config.toml
train_examples = 197500
crop_scale_min = 0.8
rotation_deg = 5
activation = "relu"
blocks_per_level = 2
upsampling = "nearest_conv"
optimizer = "muon"
lr = 0.036
orthogonalizer = "newton_schulz_5"
adamw_lr_other_params = 0.0029
grad_clip = 1.0
steps = 10200
final_lr_fraction = 0.05
Rows from block 9 of a small image denoising model, named by matrix and row number. Rows with one number belong to one channel. Each number is 128 + 24 x the weight over its row's rms, rounded and kept within 0 to 255. All counts start at 0.
After each channel's rows are labels from the 100 images, of 14848, where the channel reaches its highest value: "top examples" is what is common among them. Only what is clearly more common there than usual is listed. The data: small renderings of single solids in any pose. In brackets: how many of the 100, against the usual share in percent.
# convs0: first 3x3 conv (model.decb.0.1.convs.0.weight, 128x128x3x3, each kernel summed), inputs 0-127
# convs1: second 3x3 conv (model.decb.0.1.convs.1.weight, 128x128x3x3, transposed, each kernel summed), outputs 0-127

convs0.48 [139 136 127  99 149 142 126 115 112 139 111 126 125 133  94 131 159 107 125 134 139 110 133 129 120 175 118 148 113 123 123 124 132  69 145 126 138 121 129 146  71 122 124 126 103 124 149 120 149  62 127 134 116 111 103 118 182 130 118 146 121 133 141 131 143 142 134 123 130 133 149 105 122 130   3 113 133 112  33 128 101 107 100 127 131 128 130 144 119  67 117 139 129 135 119 119 127 137 125 118 125 155 129 109 130 143 137 131 126 146 170 145 125 130 130 134 116 134 143 123 149 137  39 117 117 117 121 109]
convs1.48 [129 103 140 159 124  91 108 128 124 104 119 114 151 141 145 131 101 137 132  78 159 158  70 126 168  79 171 153 110  89 152  93 117 145 154  72 113 117 138 128 146 122 114 100 114 155  98 106 116 157 194 113 175 104 148 151 119 139 149  91 148 108 114 114 113 117 123 126 120 115  82 105 120 114 137 161 130 121 167 128 149 162  97 108 132  96 114 111 151 119 152 113 140 163 118 130 115 150 133 108 148 131 129 118 129 112 128 112 102 134 140 136 161 123 102 119  94 148 186 134 129 106 182 141 107  95 147 130]
top examples: plain (91 vs 59.9); spring (34 vs 4.3)

convs0.93 [112 145 147 128 120  91 156 125 120 116 137 129  90 111  96 138 110 128 140  97  83 130 144 125 146 115 109 130 170 159 137 163 128  72 135 143 124 117 164 121  74 134 113  93  89 135 151 123 155 101 139 121 145 138 104 109 150 135 139 140 145 140 141 131 143  99 149 141 118 112 127 146 108 146 110 120 177 169 122 121 116 109  88 128 135 157 181  94 163 117 120 153 158  63 131  99 101 139 150  94 137 119 125 179 127  81 115 103 106  47 111 108 132 152 105 141 122 125 138 146 118 144 145 135  97 151 133 146]
convs1.93 [136 170 149 124 113 137 150  94 132 129  84 110 137 170 149 181 150 145 133 111 104 139  85 121 137 103 124 134  78 110 122 105 143 115 124 127 120 124 133 106 128 135 127 130 118 110 122 131 151 119 150 156 170 122 126  93  95 132 114 186  98 119 141 168 155 151  99  99 157 108  97 113 144 107 134 153  78 124  97 144 139 130 111 152 100 110  91 135  95 146 135  95 142 170  97 134 126 115 144 154 114 142 109 118 121 127  88 112 118 144 139 181 104  84 145 139 135 154 102  96 139  95  95 169 175  91 147 104]
top examples: bumpy ball (28 vs 4.1)

convs0.89 [102 132 131 133 146 109  91 161 117 119 124 150 112 128  82 122 116 153 155 128 126 135 125 139 123 170 140 143 107 122 167 137 115 112 136  36 118  99 134 102 164 135 147  84  99 130 158 123 117  82 124 109 111 118  47  71 134 115 127 157 123 137 141 133 144 132 130 125 151 149 133 160 118 130 130 126 142 108 116 105 119  77  63 138 128 119 137 111 133  86 104 133 153 128 120 102 133 136 138 155 122 130 135 142 136 126 104 107 131 133 100 125 128 125 163 128 124 157 138  85 195 121  89 135 126  89 141 158]
convs1.89 [132  80  76 112 122 103 141 103  84 135 126 142  90 141  97 134  89 107 110 170 128 148 121 119 129 121 149 107 162 113 137  78 116 140 131 166 104  85 148 148 125 115  95 161 131 138 121 182 116 140 124 129 117 131 111 149 104 108 160 101 126 152 147 100 143  69 136 130 133 141 153 118  97 121 113 105 138  97 131 129 147 150 136 119 115  89 113 141 120 119  95 129 179  89  89 169 125 106 154 132 123 120 148 119 142  84 131  89 150 129 149 134 120 119 110 104 165 111  72 126 103 115 125  95 142 125 148  75]
top examples: glossy (89 vs 33.2); sphere (40 vs 4.2); bumpy ball (34 vs 4.1)

convs0.90 [144 124 152 150 144 105 116  88 132 113 124  95  76 115  78 107 116 112 134 134 134 128 140 130 144 104 134 104  96 150 104 128 110  98 134 108 136 120 130  92 101 104 146 158  65 139 116 149 103 147 110 130   6 179  92 151 124 134 142 139  85 136 144 169 151  90 125 134 141 140 114 133 163 127 120 136 116 114 118  99 120  95 101 117 151 124 128 127  94 107 126 118 117 147 153 133 104 127 107 112 154 125  94 105 116 128 123 145 123 135 107 166 128 142 118 119 149 132  97 115 126 111 167 167 108  97 132 136]
convs1.90 [111  95 143 144 108 153 122 122 109 136 106 139 159  97 124 141 115 212 139 120 153 105 134 115 129 165 136 126 146 105 170 106 128 172 153 158 109 162 151 146 155 144 149 100 151 117 163 121 114 166 118  76 122  97  83 136 155 109 145  95 133 133 158  81 150 111 131 166 134 150 122 123 166  89 108 133 100 108 165 114 112 121 142 112 163 171 114 128 118 131 113 109 124 112 159 139  89  99 106 142 139 128 150 141 108 144 103 142 116 106 134  92 106 148 145 141 184 106 148 165 115 122 159 132 123 113 103 142]
top examples: bumpy ball (48 vs 4.1)

convs0.97 [152 123 120 100  67 150 196 123 133 136   0 143 130 124 125  86 146 122 132 139 101 117  83 145  95 134 118 168 105 119 127 132 141 122 142 134 130 134 130 150 141 127 147 113 113 105 129 118 137 134 109 139 134 120 110 149 124 135 135 127 122 113 123 145 118 143 137 113 146 129 119 140  90 139 136 115 155 145 149 127 134 112 145 128 119 157 148 108  95 145 127 140 148 124 125 148 146 115 142 132 115 159 134 123 120 136 138 140  10 124 140 124 115 105 109 126 109 149 153 137 141  92 143 116 118 124 142 116]
convs1.97 [ 96 137 135  94 137 174 111 158 169 110 210 136 121 124 136 147  89 108 169 146 171 120 155 110 119 149 142 148 127  96  82 116  74 118 168 136 160 124 140 136 143  80 119 178 154 157 118 131 159 121 115 142 128 116 125 110 117 121 102  93 105 129 174 121 100 139 107 127 154 113 121 137 160 152 146 112 128 135 141 142 101 138 110 128  97 136 112 156 136 140 150 159 120 157 102 114 141 141 120 125  97 106 133 134 141 131 135 112 197 116 101 164 132 131 144 137 125 118 148  83 104 133 106 141 158  87 102 129]
top examples: bumpy ball (31 vs 4.1)

convs0.125 [ 88  83 134 118 161 145  88  94 108 146 121 111 117 104 127 121 149 149 103 109 133 114 121 103 119 164 135 115 123 120 139 156 136 127 130 191 116 118  96 140 140 104 132  85 159 133 174 153 162  99 148 123 141 149  70 136 115 146 119 116 110 131 152 113 133 152  69 101 140 128 118 115  88  75 119 143 165  76 160 162 106 104 105 107 128 120 132 141 124 100  92  66 131 158 112 133 121 120 108 140  97 112 103  96 129 135 122 108 116 157  97 126 129 130 102 127 126 142 123 126 165 109  96  96 167 104 115 147]
convs1.125 [120  82 112 123  76 108 150 154 121 144 129 105 121 108 132 110 133 152 117 110 141 138 149 109 123  96 112 120 151 134 131 103 156  83 107 152 126 160  79 130 115 159 128 143 119  93  88  85 148 168 112 141 177 140 160 157 149 149 165 147 119 116  97 139 134 149 124 112 115 119 122 138 152 101 104 137 137 185 117 114 122 102 100 126 119 152 110 156 108 146 110  80 147 122 122 130  98  96 161  71 166 122 131 121 109 130 115 140  75 102 130 130 121 106  82  98 146  99 157 131 149 154 155 145  82 120 140 149]
top examples: glossy (67 vs 33.2); red (28 vs 8.8)

convs0.121 [101 136 123 135 156 131 117 154  91 146 122 127 165 135 161 136 109 115 116 119 171 150 115 154 128 120  99 176 106 104 102 125 115 106 115  93 121 118 122 126  82 129 109 142  92 123 104 136 156 125 130 156 162 129 109 106 130 113 118 167 176 128 148 115 159 149 140 122 119 146 145  84 136 131 155 166 120  93  82 146 122 124 163 127 123 149 115 130 160 121 175 138 132 100 130 161 118 137 134 135 154 144 127 133 124 137 128 116 120  96 181 137 132 121 116 132 145 144 173 126 147 125  19  64 103 134 127 122]
convs1.121 [ 99 154 146 157 151  91 134 113 122 120 115 125 151 135  83 148 136 156 121 174 141 111 142 115 165 100 156 136 189 162 153 120 122 113 155 115 129 128 154 119 151 121 132 165 162 133 122 133 132 111 112 132 163 102 103 164 101 169 146 127 104  99 117 135 111 124 107 152  94 151 112 168 100 108 120 142 152 153 166 126  92 135  60 116 177 121 155 141 151 126 143 120  93 125  91 114 123  99 124 121 131 143 173 116 102 107  86 104 128  94  81  91 119 127 168 139  97 130 154 106 139 138 128 150 133 114 103 110]
top examples: plain (93 vs 59.9); metallic (67 vs 33.8); sphere (44 vs 4.2)

convs0.30 [150 119 126 118 118 171  95 154 117 142 131 108 150 128 126 117 137 121 130 118 137 133 142 131 127 149 157 116 139 131 138 113 129 109 151 101  71 112 120 145 134 135 118 148 152 126  89 120 123  79 134 120 170 124 147 167 169 165 202 147 112 119 117 149  96 151 128 200 119 128 148 130 119 118 112 123 126 157  97 132 174 142 137 113 113 136 134 134 112 135 104 127 116 107 130 237 149 115 135 125 117 138 147 145 128 129 120 132 113  93 197 108 129 115 142 111 136 139 149 118 145 160 108 148 182 113 109 142]
convs1.30 [161 105 111 129 128 137 136 102 117 133 171 128 127  97 118 108 130 128 152  80 142 101 133 132 148 119 119 119 137 167  85 157 143 159  71 150 100  98 132 137 101 118 163 135  70 124 126 119 101 139 104 107 153 113 106 124 112 107  99  78 116 147 125 162 133 119 131  99 102 102 141 120 153 150 110 101 139 143 154 123 136 152 182 110 153 139 150 151 127  95  98 103 108 151 124  94 116 133 125 169 124 105 118 151 158 110 154 133  88 134  69 112 103 101  67 115  94 156 150 119  98 160 141 140 101 108 134 134]
top examples: torus (32 vs 4.1); red (27 vs 8.8)

convs0.34 [111 142 132 123 111  94 190 160 143 113 136 141 129 140  87 132 136 138 127 136 139 135 107 113 125  86 114  69 136 146  99 111 132  33 131 131 114 118 128 141 123 127 146 146 126 108 111 139 152 128 134 151 105 137  46  96 177 125 101 137 143 105 112 105 127  45 143 132 103 115  97 130 116 140 146 107 115 122 115 100 105 128 117 142 109 152 100 122 123 104  93 147 108 137 139 154 132 136  98 152 148 117  99 128 129 132 120 123 132  98 135 137 119 113 109 141  91 113 166  96 179 136 116 104 114  97 137 142]
convs1.34 [163  96 137 139 124 166  94 144 140 208 137 147 109 127 130 131 139 139 114 111 138 120 129 101 128 170 113  84 116 135 131 102 134 146  96  98 111 136 124 124 184 147 120  97  99 110 149 145 119 119 141 119 174 138 124 126 129 139 170 138  99 152 140 109 128 157 139 162 118 140  93 134  96 154 152 163 129 118  92 163 108 132 126 101 152 104 128 183 148  78 148 141 128 140 122  86 158 144 114  62 125 129 123 145 177 132 140 138  89 162 125 135 124 107 130 115 138 131 105 147 115 129 100  98 137 144  81 159]
top examples: torus (45 vs 4.1)

convs0.101 [106 160 141 141 137 117 131  98 142 121 119 111 102 131 108 144 165 120 158 121 163 114  94 127 110 168 157 136 147 149 172 141 105 118 138 102 112 114 161 102  87 140 140 115 113 143 113 112 103 108 147 104 130  94 136 119 152 110 185 148 125 130 150 128 135 127 157 107 136 141 116 139 137 150  83  91 110 132  66 137  77  92  82 136 132 128 120 146 107 135 167 171 152  81 119 100 124 144 133  76 126 141 166 104 120 142 133 127 123  89 145  99 143 134 132 136  99 119 153  89 169 145 186 124  95 152 109 115]
convs1.101 [118 111 116  94 140 145  99  98 161 132 132 134 165 141 147 152 117 127 131 112 122 119 168 113 126  85 147 130 162 133 110  85 127 141 119 130 159 180 132 149 120 111 159 137 141 129 107 131 110  77 148 118 101 121 132 114  88 155 136 139 158 118 118  98  95 165  98 141  95 115 131 163 127 129 106 125 148  69 118 138 156 158 129 110 166  63  86 133 131 103 100 124 148 111 126 128 110 147 132 131 155  89  83  78 145 168 130 120  84 126 148 154 159 125  91 118 118  96 131 165 180 145 125 133 137 111 128 141]
top examples: plain (90 vs 59.9); cog (42 vs 4.1); bumpy ball (27 vs 4.1)

convs0.55 [121 117 137 147 226 123 142  94 138 151  74 148 127 109 146 142  79 121 121 117  85 101 121 118  25 128 133 109 124 141 105 122 192  89 121  92 114 136 124 135 145 162  98 137 122 124  92 152 154 121 119 139 113 144 118 115 139 134 119  99  98 118 125 156 147 116 122 114 126 112 155 150  82 122 135 138 135 133 125 151 106  51 111 131 126 125 115 171 121 112 121 120 132 141 129 115 126 133 106 140 130 154 105 107 139 172 159 141 119 131 124 120 129 133 135 124 127 147 132 140  91 122 142 119 117 140 125  90]
convs1.55 [ 86 126 133 140 140 136  99 148 172 120 182 132 137 156 134  86 143 101 156 147 161 110 130 147 111 119  90 128 105 125 149 111 111 168 127 133  95 150 122 160  98 175 148 141 168 136 191 185 122 155  79 155 134 121 143 115 124 136 133 177 136 141 114 103 136 166 101 116 102 128 137 131 124 116 140 119 143 126 155 106 121 110 116 120 103  93 154 188 120 108 127 133 135 151  91 133 118 131 127 147 128 154 101 130 113  90 120 155 148 158 157 105 105 115 147  81 119 146  89 141 111 134  97 142 174 148 111 137]
top examples: bumpy ball (36 vs 4.1)

convs0.57 [132 129 127 124  95 103  85 141 108 119   0 124 114  95 130 168 106 140 145 141 139 135 155 115  97 158 104 124 133 146 102 117  74 145 104 150 140 116 131 124 115 146 130 108 107 120 174 139 119 124 120 126  84 116 115 116 130 124  86 157 133 136 124 128 119 112 134 141 120 136 132 144 132 126  86 149 139 115 138 149 163 131  97 146 120 113 121 141 143  90 132 135 135 129 124 120 144 124 140 105 123 128  79 127 124 130 129 123  32 142 125 115 125 125 125 129 145 110 124 158 140 133 144 125 105 120 112 138]
convs1.57 [131  83 106 110 125 144 104 132 125 119 213 119 122 137 139 110 126 129 132 114 124 143 145  90 115 134 126 150 133 107 143  97 116 113 196 128 139 161 118 159 122  64  95 179 174 158 140 120 154 144 171 138 147 126 121  71 106 153 134 134 165 135 140  93 125 127 135  89 125 111 132 130 111 140 138 125 122 146 115 124 117 141 100 106 122 121 133 163 150 138 140 129 131 161 105 125 108 126 127 117 150 141 163 128 128 104 120 163 165 136 117 158 128 124 182 121 128 146 165  61 104 114 112 134 165  83 144 131]
top examples: glossy (62 vs 33.2)